Weights of a small audio-text matching model: encoder arch vgg.
Rows from block 3 of the audio encoder of a small audio-text matching model, named by matrix and row number. Each number is 500 + 50 x the weight over its row's rms, rounded and kept within 0 to 999. All counts start at 0. Numbers have three digits each.
Before each channel's rows are labels from the 100 clips, of 14976, where the channel reaches its highest value: "top examples" is what is common among them. Only what is clearly more common there than usual is listed. The data: short pieces for a synthesised band: melody, chords, bass and drums.
# conv: 3x3 conv (encoder.blocks.3.conv.weight, 192x96x3x3, each kernel summed), inputs 0-95

top examples: marimba-like; melody instrument: marimba-like
conv.138:488499569483548567538556473504496509429505523384485487515446596427526472466533413512491485476478596443508546503467456467523479458588434495469424414550439497567527559482529468557520552378595456422517533495475492472419532497496539447567420499447457552507512434530543440443486598541449432438

top examples: marimba-like
conv.23:586495481451514477460426440522542551530513457489471443503466439555499571537534394483418498540558603480436500524460481559451505544551396571507606473542511561537493429482565468461585542525441474512423473545564528443462539437518534582424473520528476542516467517622483617452542515503485497464

top examples: square lead
conv.63:551518465477552562569375513491450462523469505488448481552595515526446445464508476490511510490459407525529513519482561591575462501406555599535513530551521458477594487559508602521587430518493488462578486460491541468475442546530576485482505406542498471470561618535416469481524467483428448580

top examples: marimba-like; melody instrument: marimba-like
conv.129:563525489529517470440444436482426548554528433523495501471521461484460470509537436507518396431509524508570564605466556586481520513433330469532582530549509519472602591469590458520513496580492458469500438560587473486497484556488527474497511553491372435538539500439471491541560497504507482540

top examples: marimba-like
conv.187:487536550535535446531476503618396462498400504567511544545518434425435558455512472510409468490439545514572369470443524456470470473438532494471450475451470466489609443555617502563571506468492519527499522450460457518496508514503523453574399478464588502465547507547517462532438517535426466435

top examples: marimba-like
conv.100:559488513444560546426410381488427510571444518503491464464498413491526469482465458481492529521467523450545524479503615473515541570453456444503414472614504498492517527653438511540549481555550540575450544506401435457477415478459562471554504488472508447505578549509458532422556506523549482534

top examples: marimba-like
conv.41:419416452544492590493483516533516529554476584377448552534488470497436506450546593470504502544465488510549416500599487472445448521426568559511461428498482550564540506436406500559463554450472444577486498468530445423511494453403515477449492472561572429527431474423565474579450513525497487480

top examples: marimba-like
conv.12:536503468495486484540588505496506581502507594481461484461499584548518448541486513600517411492469466557555439450513537444483539469558484479482401534497479453531579513492472482464428549328480444516601521519586400479491539499482447497584452595459468412482501511497455477556497572561447455451

top examples: square lead; melody instrument: square lead
conv.4:464452568466542406520459526529455433525395456479430408510491489528459404585585439455504492465574486449491485527527511550507528488464624541433496476532552504480489497453516422500529484481523396495482470432518479472605495424515592573475563507451525488456405550467523504443591584494526491574

top examples: square lead; melody instrument: square lead; tempo: 110 to 120 bpm
conv.44:464437447517475557484520501495474539454422456433551455462513452528466513510535472439517487496453533457565415596423514490498407501472512601595508474520502433469525459438471539502409506554579502438332453511601553454592543442568510550484550449480486573481489486537466486466572573491510530457

top examples: marimba-like; melody instrument: marimba-like
conv.25:488473459441470463605523630429440473561517511544522545509494455396486464546549431489513550503532485488531482572438558456481483556473505464557524464449542476527457508330548483461515495552564530595458407546570500564479563560525464491549518556488551554464438457475535452496476530448420532586

top examples: square lead
conv.157:510567448521543484466618526582539540516472422421500488544502453449557574513392538442503478467512482526447506519510495444484550540536416495468503498601470487575492553636437505483491427497465498515533509595514550457529640484525501470421457484507429510595463468506484585426517466522420549532

top examples: marimba-like
conv.45:519477574466497536500552509587548526521433439469472583487400522470543424492508564488561507534457571516466434424421502401537455468525500486476451586501575544528545588535513577575457476486510527587475539553424537512583492512487532565498492459465531430442409582463537532474480500566594476599

top examples: bass guitar-like
conv.38:460514467497524478457582492526573516505458550478510535568527409584453466468535563527564485524535432560385417489474433536564431488507512549455545490557460514484546431500485531546543478483524439493491486504407628346500527470543446457471555555409461560567448545496443484434489557574495529494

top examples: bass guitar-like; tempo: 70 to 80 bpm
conv.42:458456537495559527543518422414509588399604518467496484501556500503518492496484478541542511517592524446388525436538584552446516549528494582544531445518580504470543468525493427588511498499540532415551537519501576555436559484602547490561458472510553523498429509465527523402521528508435438390

top examples: square lead
conv.161:493596469464506521457546535554412547503505447448485478494471528526451531458517453447516484504529452485548464534471512476405474453481510445463521467508467415540588571394490499542591572519472514572544529484529466455555461415506518522418502512491538377452507602599486520487498532468316524559

top examples: marimba-like
conv.94:487506559480445528477515459436601479562537446550511492422555545474494495505551304401581452475436488479486500504465451546550580550461522448487506494543499543495465529497568565480528546502545545491503508472526383528442472478557497520375580470427481492439562530530498584449549468487497495585

top examples: marimba-like; organ-like; melody instrument: marimba-like
conv.69:390427459408443421528501482474491498463578490505546605539565565516440430541505471521556480490518529517534540518487598487494515443360546553540517505499480555468547546475489408478513520515573512441521483463461461575545386540537548501509516495570527526423482591538583513460587540520591472540

top examples: square lead
conv.109:576435522501578427527461443470525503571519576506493469514469611496442358479482490382507460480488500470539506485491473549473437511468483523529407402517448493449498479490471433441531456541553447430525505513514476435606444504645571525501556513530452478525502398540539564510511588539510537501

top examples: marimba-like
conv.105:496524485467463529506422482475535486579454527593540377430518501516533484578532484435497473492455571514478492431431522530525487480415539551595537429421516514433438531595524432438493461628474503419528450382513497490552423444490535570592484489497501488525494533509478529491575483530575485413

top examples: marimba-like
conv.102:460488528488577419496520470508471466567445464504474550526565513431524476475476502574525582446486541548492457545495570502521516614458571490463522546543493515547441579389524497401514495499457434474526566510433559507537516527423543527554514439425483472568449482568406504657408548479425505490

top examples: square lead
conv.92:572474539412505555504555530512471527641567484513522498348511523471515513515520412445440505460463467493578418526433477567528475587557552496484520457573475559488438473419454519517527504469485496575380559452492468483527560495505503536455467505539444566438480509562479583457413534513568438463

top examples: marimba-like
conv.10:504506587492484485454535520516478583473523548510601531547460473429505436488568509435562498435483527504527549605409422516489518519457438475473436459433489479469557565458486458492496438559550473457547499501597440583622523511572580467567480477395552512484500455514505529481575510561451515628

top examples: bass guitar-like; square lead
conv.190:433547492478500517559509524448520522585477429531490433516575475517477511541477487382547557531493518443494526540489468503476519432436558510437469580552579480521535446461593512582504495493458429584546553517454400408573499481516553453518521512456415536572535502589470479418497655467544516546

top examples: marimba-like; melody instrument: marimba-like
conv.173:489527416478451525501426447530532543591396500498509428458508491578480481524560510492458417504466562505499464554425434458520487447397569507480545555505586511385502496557406426460581464454531548558546454542454490560534396510426515505522495528450497426499559478454440481455577517482488565582

top examples: square lead; melody instrument: square lead
conv.89:502595462504502520532405502499577505504438441497590525508519471489476470513506508513537492506523463468573463474521448475491543518491460521536430497404464399409544528455584503410529548609496582453492561536613526414532515476494483494546458478440514458460455568486477487497557590461451669557

top examples: marimba-like; melody instrument: square lead
conv.19:603550459429512517445526484445468534491580429478482484545507443507460377516529455519506577525507449467556549554546437498555458567558544500475523438558523566626485467476537457487483520470487470569521544508554509513512502530509507395471496453549456562478593513401529558433546597384473584536